A small encoder-decoder image transcriber, trained from scratch: encoder arch convformer, decoder layers 7.
Rows from block 5 of the image encoder of a small encoder-decoder image transcriber, named by matrix and row number. Rows with one number belong to one neuron. Each number is 200 + 20 x the weight over its row's rms, rounded and kept within 0 to 999. All counts start at 0.
After each neuron's rows are labels from the 100 images, of 14976, where the neuron reaches its highest value: "top examples" is what is common among them. Only what is clearly more common there than usual is listed. The data: numbers of one to four digits printed on busy colour backdrops.
# fc1: MLP up (encoder.blocks.5.mlp.fc1.weight, 1920x320), inputs 240-319
# fc2: MLP down (encoder.blocks.5.mlp.fc2.weight, 320x1920, transposed), outputs 240-319

fc1.657,213,159,203,186,205,193,221,177,186,184,193,198,192,185,216,193,220,204,223,261,188,192,217,179,222,181,207,201,187,160,182,212,210,189,206,207,197,160,191,185,235,169,209,200,210,202,181,216,186,178,183,204,199,184,199,208,208,214,221,179,196,202,225,180,211,212,185,183,183,190,216,177,168,200,210,252,206,210,238,175
fc2.657,201,210,196,216,187,211,192,224,183,206,186,175,210,207,185,205,209,224,209,179,158,167,195,220,170,187,201,227,213,234,214,151,220,200,195,215,206,203,203,207,204,198,203,211,214,190,169,182,206,170,144,185,197,200,195,219,219,211,215,201,213,207,182,173,234,203,219,219,220,204,193,202,228,191,203,206,215,211,185,194
top examples: the digit 0; last digit: 0; first digit: 0

fc1.187,200,230,172,164,189,200,212,184,237,184,175,199,191,203,208,208,175,223,185,194,183,212,195,209,186,227,172,234,182,186,190,193,195,217,200,198,223,210,200,214,247,193,168,174,175,185,210,159,198,200,194,219,195,210,169,216,182,203,228,231,170,198,213,209,230,197,206,172,171,203,205,221,196,230,193,200,212,190,226,214
fc2.187,180,197,209,183,210,203,215,222,215,189,208,159,196,203,216,163,194,208,200,200,214,161,188,188,189,181,211,164,172,175,248,201,187,183,240,185,217,188,189,232,175,211,202,208,171,206,236,164,207,213,232,182,191,192,204,204,188,214,208,201,213,232,166,198,182,196,193,213,184,214,190,198,201,261,211,201,215,228,171,208
top examples: length: four; the digit 2; the digit 7

fc1.536,210,208,189,223,205,201,178,210,223,188,158,206,159,192,176,203,197,209,206,180,185,245,209,211,183,212,199,201,193,197,233,202,191,168,172,163,194,181,202,209,153,196,227,171,199,186,184,218,192,178,233,204,177,204,199,195,197,212,174,217,164,204,205,220,194,203,226,199,183,204,199,195,178,226,222,208,199,210,192,196
fc2.536,198,205,197,209,177,219,225,233,213,208,222,182,193,171,231,202,175,181,217,185,238,188,216,179,158,181,218,185,205,168,214,203,212,224,204,188,181,200,226,192,194,226,231,206,161,192,210,199,214,215,238,180,200,207,174,201,174,176,235,230,224,219,216,197,177,219,196,195,222,194,216,188,205,169,219,172,184,207,198,201
top examples: the digit 5; length: three; last digit: 5; first digit: 5

fc1.66,201,217,224,189,239,226,192,247,245,218,204,183,233,194,213,198,212,183,208,196,229,205,187,191,198,197,211,167,220,214,191,206,209,186,159,195,195,173,201,190,237,204,217,225,230,188,207,196,227,184,231,212,202,237,218,212,206,186,190,180,142,213,215,216,201,167,196,226,207,196,192,203,187,173,162,169,232,219,185,193
fc2.66,203,215,173,213,187,221,211,199,241,188,236,194,203,206,224,211,183,198,166,162,192,176,170,182,196,173,210,203,191,173,221,223,176,210,237,217,187,190,205,227,216,213,226,207,210,219,217,226,189,216,236,178,217,188,213,204,196,220,200,193,194,246,234,202,163,216,199,191,201,188,191,208,216,192,178,188,244,229,160,216
top examples: the digit 2; the digit 3; last digit: 2; first digit: 2

fc1.683,245,198,205,197,213,188,221,193,189,229,184,163,158,203,213,195,223,200,193,163,213,156,213,209,204,197,248,209,176,210,223,199,193,204,216,187,217,188,218,196,207,214,191,212,204,189,203,211,210,218,195,199,194,215,191,198,207,202,188,200,204,184,183,190,177,204,181,211,204,204,203,164,197,223,247,186,191,216,201,225
fc2.683,198,214,208,256,178,190,195,201,229,197,161,190,190,191,211,198,193,211,191,172,210,215,165,203,203,207,171,209,229,212,159,202,225,174,230,224,194,213,187,200,192,226,161,177,212,181,224,176,198,230,200,177,206,212,181,202,206,206,200,200,205,229,183,154,199,207,174,203,214,193,207,246,194,213,200,149,208,210,186,216
top examples: the digit 8; length: three; last digit: 8

fc1.579,183,184,227,242,206,209,218,168,236,219,170,184,213,212,190,221,184,192,219,232,198,197,178,169,197,211,168,189,193,235,233,173,186,224,219,191,187,175,195,204,207,243,190,197,201,208,145,195,228,184,220,222,214,200,181,224,220,226,214,210,185,225,209,175,208,197,165,158,161,220,203,217,207,216,190,206,215,190,199,209
fc2.579,202,184,204,196,195,201,190,238,209,191,233,199,180,207,222,206,178,221,178,192,180,216,199,218,182,206,217,217,223,184,229,202,182,196,210,192,202,212,199,188,191,203,268,178,202,199,194,177,179,158,219,211,173,211,244,179,191,172,178,224,216,175,205,209,170,201,197,219,201,193,207,199,193,197,216,178,173,236,204,198
top examples: the digit 5; last digit: 5; first digit: 5

fc1.327,198,214,196,187,172,220,166,223,232,208,200,179,234,197,210,226,185,196,236,151,208,221,200,189,201,207,197,173,203,196,224,206,193,197,164,204,198,218,207,176,212,197,195,184,192,151,177,209,225,238,231,210,225,192,206,185,190,209,181,197,200,179,204,191,212,188,182,188,179,225,193,201,180,180,201,220,213,185,202,202
fc2.327,199,193,182,237,209,196,249,190,192,194,214,198,189,196,184,207,223,180,175,196,178,225,180,181,223,168,184,214,213,178,222,162,181,187,214,186,190,216,221,202,252,194,240,184,249,210,180,239,213,212,198,208,208,186,207,196,214,203,240,165,182,203,222,173,188,214,211,171,235,191,193,178,202,228,193,215,174,199,196,193
top examples: the digit 8; first digit: 8; last digit: 8

fc1.322,233,173,187,181,195,174,194,163,206,219,191,187,193,181,208,182,195,195,174,208,227,193,185,214,218,195,187,178,177,209,189,209,213,186,210,215,209,223,177,137,222,236,183,178,205,226,167,209,194,194,187,198,211,190,190,196,187,182,134,165,203,213,201,195,190,184,198,161,194,233,218,238,205,195,216,239,194,217,204,227
fc2.322,188,208,213,222,186,208,176,232,172,201,218,214,207,197,210,210,218,168,216,196,179,213,189,183,184,178,224,198,231,203,220,157,189,180,212,193,185,164,212,232,196,190,187,184,211,209,160,201,204,177,190,234,157,188,211,199,212,214,155,189,207,171,217,205,196,208,186,200,203,187,235,174,209,209,178,262,193,216,214,207
top examples: the digit 4; last digit: 4; first digit: 4; length: one

fc1.331,194,206,158,217,208,184,209,191,207,209,160,191,197,192,219,182,191,193,186,225,206,190,213,224,184,224,213,162,195,201,213,167,185,194,197,176,237,191,209,203,191,213,213,201,210,187,178,191,215,213,218,191,204,177,190,192,196,173,192,192,184,199,197,243,180,176,192,197,200,227,174,220,202,217,186,201,182,176,230,196
fc2.331,188,221,186,206,197,194,197,216,174,193,190,239,206,195,202,221,236,203,206,199,174,226,204,207,177,215,174,191,226,166,191,188,191,171,212,173,202,181,201,195,203,187,205,183,202,188,207,211,205,238,212,227,207,198,181,218,223,217,152,186,199,174,203,182,205,221,188,216,164,199,215,196,212,184,233,174,155,194,187,193
top examples: the digit 9; length: three; the digit 5

fc1.534,231,230,205,182,212,212,190,206,214,205,245,191,223,196,225,237,179,205,189,171,170,222,227,202,218,191,200,222,172,198,194,221,172,209,185,194,176,205,207,187,172,169,211,173,209,205,198,211,226,186,229,179,180,197,237,204,159,219,218,193,192,208,224,210,194,185,184,218,165,205,159,190,191,218,232,218,210,184,201,203
fc2.534,189,187,179,200,203,180,211,219,187,212,206,224,179,217,209,210,207,187,185,204,173,195,215,205,129,196,192,205,212,171,223,191,184,194,187,213,210,223,186,155,180,219,200,208,178,181,217,246,197,231,217,228,198,211,159,207,199,192,226,215,206,197,223,185,183,214,214,190,225,185,211,184,183,212,200,195,202,212,194,196
top examples: the digit 5; first digit: 5; length: one; last digit: 5

fc1.741,205,210,193,221,217,180,146,199,209,169,206,188,213,202,215,191,183,224,168,181,187,185,204,201,193,216,195,205,148,211,189,212,216,198,228,206,210,174,198,188,211,194,219,186,199,206,190,235,183,208,178,189,177,219,212,206,195,212,239,227,191,165,201,189,185,190,218,187,213,191,192,214,179,206,227,219,209,211,196,182
fc2.741,205,191,199,200,222,229,193,199,189,226,201,187,215,193,213,202,233,203,230,205,197,159,201,215,227,172,204,185,178,217,175,188,224,203,196,207,198,188,236,209,195,186,192,194,177,181,174,176,199,174,194,215,178,189,203,234,226,194,260,197,198,150,203,210,185,231,212,216,213,221,184,175,188,218,174,229,218,195,193,222
top examples: the digit 1; length: four; first digit: 1

fc1.664,216,187,202,187,204,193,198,236,188,184,196,193,235,208,195,199,163,200,188,214,176,233,183,199,198,171,227,218,209,183,209,198,207,187,209,206,228,190,194,208,174,205,209,189,197,192,218,199,206,192,216,209,238,213,242,208,205,179,209,209,134,208,189,227,214,202,208,165,217,203,197,214,182,187,230,185,221,156,171,165
fc2.664,180,203,192,198,201,198,212,233,199,229,260,218,182,209,203,200,188,221,203,198,216,176,211,183,187,178,192,201,178,223,210,236,222,238,188,187,203,216,208,186,206,217,183,191,137,188,214,231,198,214,232,206,199,208,195,184,198,216,250,213,224,233,168,196,203,186,225,214,198,169,220,189,212,203,188,189,208,230,198,200
top examples: the digit 7; length: two; first digit: 7; last digit: 7

fc1.703,196,190,192,177,216,200,189,170,195,170,221,243,194,211,228,184,196,236,221,179,187,192,167,187,186,217,204,217,209,187,206,207,224,192,239,190,201,203,213,221,206,196,206,180,215,173,192,179,192,164,192,246,220,180,205,200,200,185,208,209,162,203,161,210,236,203,237,196,209,219,189,228,193,185,222,202,217,185,203,196
fc2.703,205,200,188,221,181,152,204,207,187,214,206,199,234,193,211,186,197,184,178,209,184,219,204,176,188,194,179,231,217,193,220,175,186,249,199,198,204,241,217,162,209,179,256,184,209,231,182,247,215,171,174,193,216,169,226,176,200,170,180,200,190,172,246,184,186,231,215,207,187,199,228,197,211,183,196,181,154,192,208,187
top examples: the digit 0; length: three; the digit 6; first digit: 0

fc1.165,155,190,240,168,191,197,189,201,180,182,204,192,191,187,188,210,201,211,223,203,206,210,193,190,202,208,194,192,166,212,211,181,175,202,226,181,189,166,189,216,232,199,189,213,190,182,196,231,223,178,203,171,193,214,200,222,179,211,179,220,186,189,231,170,202,203,180,210,193,202,218,208,187,216,195,198,171,225,206,195
fc2.165,196,198,201,193,195,237,204,223,241,188,208,202,201,191,204,210,172,173,200,193,172,202,212,215,218,203,192,201,217,217,206,146,211,245,237,204,190,191,223,176,213,206,175,207,208,190,182,197,218,229,211,209,206,189,202,210,218,210,249,195,233,225,223,192,218,239,207,205,205,220,204,162,184,230,184,223,193,203,196,210
top examples: the digit 1; first digit: 1

fc1.620,183,216,210,198,197,222,206,175,213,191,165,186,170,193,193,181,225,193,198,217,207,200,194,225,185,245,178,202,200,219,239,202,203,211,198,208,208,200,189,199,210,208,192,187,207,192,179,189,224,157,205,213,204,159,186,205,183,198,199,204,186,207,188,192,198,205,170,206,190,241,203,223,182,210,219,183,220,154,201,221
fc2.620,204,176,204,207,217,172,200,223,207,213,234,218,194,216,225,223,203,214,193,204,173,227,221,187,165,199,202,257,221,184,259,182,178,173,199,179,200,227,166,188,136,199,287,198,204,213,209,201,187,200,226,232,199,198,236,192,194,187,168,197,237,203,218,189,184,224,206,217,221,209,213,192,188,206,182,170,156,208,214,196
top examples: the digit 5; first digit: 5; last digit: 5

fc1.364,236,203,197,191,200,215,197,190,201,192,199,199,169,209,199,215,190,231,216,216,209,225,234,203,193,217,240,215,227,166,181,232,192,187,216,207,197,169,224,202,229,191,219,176,191,204,228,167,212,213,216,164,168,190,209,196,185,197,250,162,190,220,200,206,202,158,228,171,203,211,202,205,172,238,202,202,199,224,174,201
fc2.364,203,215,175,174,192,228,197,202,213,224,186,189,221,205,190,203,213,234,174,196,188,189,174,190,227,149,223,224,179,210,181,218,198,190,183,182,182,244,217,194,199,195,192,198,209,215,186,207,179,204,223,210,191,192,198,169,214,172,191,204,196,218,194,199,170,185,166,199,200,190,171,210,222,172,185,242,195,218,174,214
top examples: the digit 1; first digit: 1; length: three; last digit: 1

fc1.446,208,193,194,196,204,194,159,141,155,218,182,139,209,222,188,209,181,223,180,203,209,194,222,164,216,223,217,212,198,198,203,168,234,174,188,205,206,158,189,169,217,178,191,191,206,210,171,200,218,201,186,181,223,188,186,181,204,181,186,189,250,196,218,194,191,194,202,146,198,191,229,219,182,220,201,199,197,217,186,222
fc2.446,210,187,165,184,201,211,164,182,181,205,193,198,224,172,215,201,203,202,218,242,194,198,181,199,225,167,225,212,175,235,193,204,180,209,221,239,214,187,192,228,221,192,193,180,175,235,186,196,206,192,213,242,205,185,196,207,214,199,245,177,181,140,184,191,218,202,173,235,217,192,194,186,212,189,193,244,220,214,182,225
top examples: the digit 1; the digit 7; length: four; last digit: 7

fc1.691,230,196,167,192,218,220,175,184,208,185,170,154,206,222,179,215,203,199,186,213,198,209,229,220,205,245,195,216,221,190,249,201,222,215,148,158,223,195,157,179,213,202,177,200,219,209,190,152,227,205,192,188,196,179,206,237,176,223,227,188,173,196,197,204,227,181,185,201,177,166,226,160,187,189,192,185,199,184,196,160
fc2.691,191,189,227,194,187,208,208,201,196,184,191,184,212,181,205,204,234,213,193,186,168,178,239,174,222,190,185,176,174,196,201,239,218,182,215,180,201,214,185,176,185,185,206,193,221,167,212,175,188,207,205,204,183,197,211,193,183,238,198,197,222,206,205,205,186,214,187,199,193,214,209,179,206,209,246,207,191,197,206,183
top examples: the digit 9; length: three; last digit: 9

fc1.356,231,205,229,216,221,199,217,182,203,207,164,215,226,163,194,183,222,192,217,204,218,189,214,180,186,229,198,193,209,212,225,190,207,177,214,197,213,190,204,198,167,209,186,190,180,221,200,214,188,196,205,187,187,183,215,198,196,213,193,198,218,214,208,220,207,178,200,199,201,174,231,186,204,201,191,192,204,223,183,198
fc2.356,185,214,219,192,233,160,185,193,211,192,205,212,184,182,162,187,197,182,204,206,216,189,181,194,186,192,198,192,211,231,215,229,177,159,168,210,203,182,196,245,221,189,192,182,219,232,216,224,188,234,232,173,210,191,200,210,207,189,161,190,209,208,224,208,188,213,191,196,189,199,196,223,227,197,184,213,196,217,204,202
top examples: the digit 4; last digit: 4

fc1.581,227,151,221,192,202,207,230,196,203,207,196,180,259,184,173,182,177,196,205,227,182,194,188,192,203,190,207,214,160,211,210,193,160,199,193,198,189,262,206,204,205,228,180,200,192,201,211,192,198,186,193,223,200,227,214,175,219,168,179,187,217,204,234,198,219,197,172,203,186,209,188,194,186,191,185,169,226,221,190,168
fc2.581,189,217,184,187,196,168,213,218,211,205,189,187,169,208,192,171,202,206,196,137,184,183,223,215,233,195,179,220,204,197,196,199,203,178,179,220,184,216,182,220,163,195,269,216,222,207,191,188,179,162,180,196,184,180,199,172,192,189,178,195,210,233,184,198,196,217,190,200,190,177,186,187,179,223,216,141,198,184,206,218
top examples: the digit 6; last digit: 6

fc1.101,197,185,212,184,182,213,158,194,182,215,188,196,180,205,196,191,148,194,203,210,175,221,183,210,189,199,195,218,212,179,199,227,189,206,181,181,231,169,197,239,169,217,203,209,191,213,202,206,190,203,199,186,245,184,220,195,187,155,186,221,184,168,184,216,225,211,221,231,218,187,188,250,161,223,186,191,228,226,192,184
fc2.101,187,206,191,153,168,184,201,242,200,200,216,211,203,208,209,204,197,232,205,221,215,170,194,175,220,176,181,208,180,216,178,188,192,195,211,199,183,243,224,197,207,201,180,164,142,205,212,208,192,257,256,207,188,218,194,190,187,203,255,220,221,191,183,213,186,192,192,207,203,167,194,214,200,180,190,211,199,210,205,194
top examples: length: four; the digit 7

fc1.442,216,188,199,198,212,222,220,185,193,208,197,182,231,191,241,186,178,172,213,196,197,204,182,217,230,202,235,204,204,199,184,185,198,158,179,194,177,178,184,170,254,188,237,180,198,180,173,216,195,176,240,203,209,210,199,204,220,173,211,189,197,189,225,170,215,215,184,203,191,195,229,177,212,194,214,179,178,197,183,185
fc2.442,193,208,197,207,212,197,225,209,228,213,238,180,199,227,197,206,189,217,185,178,228,184,195,183,184,157,242,229,219,203,230,227,195,246,211,177,165,203,185,200,209,183,216,197,220,202,220,183,227,216,222,238,212,187,187,169,207,180,232,202,190,176,194,203,219,171,205,191,180,167,202,165,217,177,194,249,203,178,205,181
top examples: the digit 1; last digit: 1; first digit: 1

fc1.607,214,198,168,218,205,207,219,203,228,197,194,192,179,146,204,194,208,191,218,202,186,194,202,201,209,183,208,183,225,175,207,172,196,211,224,178,197,197,242,154,195,184,213,241,220,195,204,225,177,187,228,202,160,181,199,217,198,213,215,194,199,209,195,187,209,180,171,208,205,219,218,163,221,191,187,203,205,214,240,184
fc2.607,191,213,194,235,185,185,200,209,209,194,201,168,202,221,189,200,234,223,201,194,168,169,188,201,202,181,193,231,212,187,219,178,207,180,223,213,200,178,196,200,234,197,190,200,221,173,189,194,198,181,112,166,197,199,197,184,229,212,246,195,191,222,198,170,223,211,218,210,207,213,210,217,218,197,199,211,201,211,165,189
top examples: the digit 0; serif; first digit: 0; last digit: 0

fc1.163,180,200,228,182,180,197,199,193,235,214,215,184,213,236,176,164,177,193,255,209,214,200,228,198,197,176,176,169,223,180,154,172,174,210,178,192,240,238,211,181,223,180,198,211,214,220,237,160,206,225,183,195,205,172,224,193,217,202,170,226,201,209,215,225,180,158,176,188,212,213,222,215,202,206,212,194,165,250,235,190
fc2.163,174,217,184,202,206,243,200,203,212,212,205,217,187,207,211,196,198,200,194,203,214,201,166,193,229,190,216,202,223,213,198,212,213,213,223,219,168,165,218,192,221,184,186,192,233,169,164,216,189,206,202,258,209,180,208,209,212,223,195,189,177,224,219,208,218,228,175,209,186,183,209,183,179,214,172,233,210,192,193,204
top examples: the digit 3; length: two; last digit: 3; first digit: 3

fc1.155,194,201,182,193,206,201,214,187,166,213,174,183,167,203,213,182,195,205,124,212,170,242,243,215,183,201,212,190,204,189,223,223,235,198,214,179,199,199,215,170,207,202,205,190,208,196,181,163,228,201,188,224,185,213,172,219,184,160,192,225,204,218,180,237,245,208,227,208,191,162,178,221,160,217,197,198,188,201,224,181
fc2.155,184,210,217,215,190,224,215,217,191,183,202,185,202,193,208,212,221,210,199,184,179,176,209,206,220,217,201,176,191,215,216,213,193,160,210,172,205,170,209,197,212,230,165,177,215,176,198,219,203,198,216,227,219,191,204,195,206,253,209,176,216,209,170,190,190,224,195,205,200,186,210,199,178,202,211,232,213,201,203,201
top examples: the digit 3; length: four; last digit: 3

fc1.95,211,219,193,206,201,158,174,189,203,207,159,203,221,193,206,186,197,184,199,191,163,227,181,201,196,207,192,210,215,190,174,177,206,193,154,209,237,202,254,218,171,235,213,212,185,192,208,182,181,183,177,160,231,192,238,156,218,201,186,224,190,192,179,221,201,194,211,214,218,192,187,212,204,163,161,237,219,187,207,194
fc2.95,178,177,197,169,180,176,201,237,215,207,207,187,189,204,224,227,191,219,207,201,180,176,213,154,203,162,237,228,170,201,162,206,202,240,202,187,167,194,212,193,211,192,235,187,161,201,230,195,207,187,201,194,207,221,196,164,197,215,245,207,232,184,196,201,197,191,192,230,201,190,189,170,213,185,168,231,203,204,198,203
top examples: the digit 0; last digit: 0; first digit: 0

fc1.252,203,178,175,187,205,215,208,206,202,217,133,197,191,165,204,178,197,207,182,223,186,210,224,209,221,225,188,153,236,159,213,179,183,186,163,199,231,196,165,200,186,176,230,178,238,187,203,208,179,164,214,237,200,196,183,208,197,198,200,182,189,204,183,200,204,180,212,195,181,220,232,221,180,184,201,220,196,169,170,178
fc2.252,215,222,207,206,218,188,202,181,204,215,217,226,198,194,210,206,230,222,198,198,210,201,178,201,164,179,218,209,219,193,167,193,201,221,190,175,192,224,238,175,257,207,233,205,156,216,177,231,197,160,194,211,186,182,241,179,201,174,186,196,170,208,201,181,162,224,213,211,212,199,204,197,212,205,194,192,156,216,197,204
top examples: the digit 7; the digit 2; last digit: 2; last digit: 7

fc1.105,204,192,201,209,208,232,204,191,173,215,214,168,234,179,181,185,186,189,203,204,194,210,202,188,195,212,203,193,228,206,219,184,174,179,186,209,216,191,228,196,232,200,196,197,170,194,232,166,210,168,245,214,181,208,198,185,182,217,190,192,185,195,205,180,193,193,225,237,235,196,218,214,186,188,215,167,197,217,206,190
fc2.105,205,203,170,184,181,182,190,206,219,222,144,174,185,198,205,192,181,213,181,177,176,176,217,229,193,198,183,232,221,191,154,207,209,238,190,206,190,213,203,181,183,195,221,211,202,169,162,167,188,170,140,163,186,188,192,175,192,211,196,213,197,228,188,192,206,223,188,205,188,198,155,201,178,216,199,204,190,192,191,207
top examples: the digit 0; length: three; last digit: 0

fc1.16,207,230,224,188,195,147,193,192,177,209,203,187,209,198,176,172,185,231,185,158,174,210,201,180,229,193,215,225,208,199,209,175,247,178,211,236,194,192,189,197,201,200,206,213,207,196,208,195,187,155,179,211,207,196,205,224,199,196,194,179,232,196,203,180,204,204,218,221,184,193,185,214,190,231,219,211,195,199,177,205
fc2.16,207,202,179,201,192,234,174,188,170,208,147,180,217,178,214,226,222,226,209,207,204,182,165,197,223,193,225,200,192,203,177,178,189,214,217,234,209,186,222,206,220,194,166,188,178,214,179,178,186,192,181,204,193,191,208,204,218,206,234,167,187,167,136,228,222,223,186,220,207,179,204,223,199,184,167,252,213,210,183,219
top examples: the digit 7; last digit: 7

fc1.234,243,180,204,193,202,225,194,210,172,201,189,220,182,210,187,176,216,206,206,208,199,219,206,227,189,202,172,196,203,210,161,217,227,192,181,190,200,196,221,224,199,159,209,187,205,208,216,231,173,210,217,214,202,193,218,216,198,182,182,183,171,213,203,182,194,199,215,190,175,182,200,197,203,174,222,216,243,198,213,207
fc2.234,209,213,202,194,205,179,220,198,199,204,202,212,226,189,191,186,193,166,200,203,201,214,200,195,200,185,167,237,222,230,247,169,213,205,186,163,200,256,215,213,242,210,231,190,212,220,220,224,204,210,208,212,229,174,178,217,195,206,202,180,239,197,229,190,210,188,199,209,198,166,215,183,217,221,220,190,188,204,207,198
top examples: the digit 8; last digit: 8

fc1.111,235,209,221,175,213,210,170,212,186,220,174,228,214,239,228,191,160,192,195,192,186,202,195,213,212,245,233,204,233,167,219,192,210,216,194,198,201,198,189,208,189,161,214,222,196,186,208,181,182,195,206,227,211,196,188,187,182,209,199,187,184,205,195,222,215,214,216,206,154,191,193,204,158,199,235,215,231,187,190,218
fc2.111,207,219,170,177,181,216,200,212,203,203,176,149,172,190,217,196,189,210,213,157,167,229,198,185,245,182,192,180,190,185,192,176,185,216,223,207,200,187,186,188,218,190,235,191,218,184,191,157,199,206,178,179,191,189,185,160,191,213,197,206,205,184,184,186,199,212,222,214,175,224,210,178,186,189,181,228,230,195,190,216
top examples: the digit 0; length: four; last digit: 0

fc1.522,191,220,183,206,189,171,229,207,219,228,206,183,206,207,241,195,192,229,243,184,214,177,214,195,200,163,191,192,194,178,190,198,180,214,197,189,199,204,174,196,215,198,201,215,192,186,193,212,153,177,211,187,195,227,203,185,220,172,256,167,175,201,206,204,205,204,218,206,194,219,212,259,191,175,204,199,200,211,184,185
fc2.522,198,208,160,184,208,193,176,229,237,185,219,212,171,200,214,180,184,209,204,187,210,193,187,174,216,207,186,171,222,141,205,192,177,193,215,219,217,205,193,231,174,200,168,222,183,213,235,187,192,197,207,186,192,201,198,193,185,233,162,185,182,213,227,208,181,201,202,191,181,202,204,196,206,199,207,189,236,190,202,196
top examples: the digit 3; first digit: 3; last digit: 3

fc1.394,213,231,210,226,189,212,208,197,219,228,193,193,189,177,188,178,192,188,207,189,229,239,195,211,215,191,188,167,218,192,161,232,233,171,187,202,193,196,209,209,267,188,171,185,197,197,215,164,222,204,197,195,225,195,187,171,206,177,235,206,158,219,174,206,194,175,185,196,170,211,179,198,194,200,209,198,170,224,209,222
fc2.394,186,189,169,161,196,216,198,219,226,192,216,198,205,203,199,179,173,211,195,191,184,132,176,190,182,215,237,182,183,162,189,204,151,196,196,193,204,206,203,218,194,214,260,220,189,221,200,187,183,217,223,172,214,210,188,215,184,211,180,200,176,226,208,188,193,192,223,193,186,193,183,195,190,200,202,231,213,216,194,208
top examples: the digit 2; last digit: 2

fc1.48,222,223,215,220,218,224,200,171,196,223,201,214,197,193,211,188,159,187,167,204,171,198,174,179,171,201,194,235,189,218,187,226,231,195,167,206,168,210,193,208,180,207,230,192,205,189,208,215,199,193,194,170,243,231,209,202,193,221,214,200,201,216,190,230,193,211,217,197,205,171,194,229,207,188,183,197,208,210,195,203
fc2.48,192,198,220,206,239,219,193,209,246,188,192,202,200,182,207,197,210,213,201,236,219,169,207,224,199,200,191,211,236,203,235,202,204,196,222,214,207,182,234,224,216,202,184,200,242,204,181,257,195,232,205,195,234,200,198,226,194,188,184,183,188,228,201,185,205,217,211,185,209,171,214,210,210,189,201,206,197,213,190,187
top examples: the digit 3; last digit: 3

fc1.468,211,205,224,203,213,200,187,223,205,192,199,190,172,226,215,184,196,147,168,210,210,221,157,186,188,208,175,215,194,148,204,221,193,217,203,229,205,226,196,203,222,188,203,219,205,204,204,192,170,204,214,205,192,199,209,200,205,199,205,200,201,197,212,185,228,199,185,202,195,209,202,207,178,195,206,212,196,195,234,208
fc2.468,196,199,201,181,183,192,211,202,203,208,212,217,209,215,217,207,212,198,215,190,177,182,163,214,181,187,218,247,214,231,248,195,198,216,218,140,189,180,197,181,222,232,269,211,199,211,158,218,201,174,213,194,196,178,201,167,184,192,183,181,196,182,187,205,164,199,210,185,202,188,191,211,226,184,193,229,168,230,198,198
top examples: the digit 6; length: four; last digit: 6

fc1.717,187,217,207,245,217,209,197,165,172,223,238,197,207,158,177,196,195,208,165,227,197,220,223,211,183,218,177,158,224,223,207,174,200,223,211,174,197,190,222,240,173,211,166,184,199,220,194,226,183,235,200,181,200,209,212,199,199,174,181,205,229,234,204,213,234,158,169,192,216,182,182,207,201,197,182,185,223,245,206,208
fc2.717,191,219,200,223,162,203,174,219,205,204,198,228,188,219,217,204,219,200,192,227,193,189,187,201,198,220,185,223,195,210,203,198,216,211,210,177,245,171,211,140,175,205,206,174,204,179,202,200,204,240,161,194,215,185,170,213,219,223,197,180,236,216,163,214,186,210,196,210,178,204,181,217,226,207,213,188,203,191,204,192
top examples: length: four; the digit 9; the digit 3

fc1.365,217,167,177,195,222,209,213,153,227,188,213,197,191,182,208,206,213,216,215,213,182,245,228,209,226,213,221,201,210,184,222,219,208,211,193,201,182,167,196,200,173,162,197,207,165,205,225,168,188,187,201,216,189,196,218,225,171,216,203,171,201,177,170,186,212,195,215,189,229,192,185,168,180,193,192,173,212,208,209,220
fc2.365,208,183,228,169,185,240,187,216,191,206,214,203,238,216,215,206,213,191,196,192,196,201,219,207,192,211,213,203,183,210,186,186,203,170,162,210,194,207,209,199,218,195,148,206,190,178,203,173,226,250,258,203,227,201,180,215,228,202,203,217,200,198,191,158,199,174,187,178,213,205,229,193,202,225,209,209,178,230,194,201
top examples: the digit 5; length: three; last digit: 5

fc1.132,220,178,210,233,218,184,230,175,195,193,190,197,205,153,204,157,232,183,195,218,187,207,223,231,199,192,206,220,220,210,194,189,195,212,217,182,192,224,202,161,219,171,215,211,214,206,208,257,192,164,196,204,172,223,217,193,220,170,204,184,210,194,194,210,182,181,213,170,211,187,218,166,218,182,161,187,164,175,186,219
fc2.132,176,210,164,195,169,200,203,232,207,213,195,166,200,223,186,212,224,236,231,168,220,231,162,228,190,176,183,194,220,205,168,179,197,202,194,222,202,184,202,212,236,195,214,193,190,199,191,178,189,213,149,150,186,220,186,187,193,204,221,194,179,209,163,179,221,199,193,208,228,214,221,217,202,212,219,195,231,197,195,197
top examples: length: two; the digit 2; first digit: 2; last digit: 2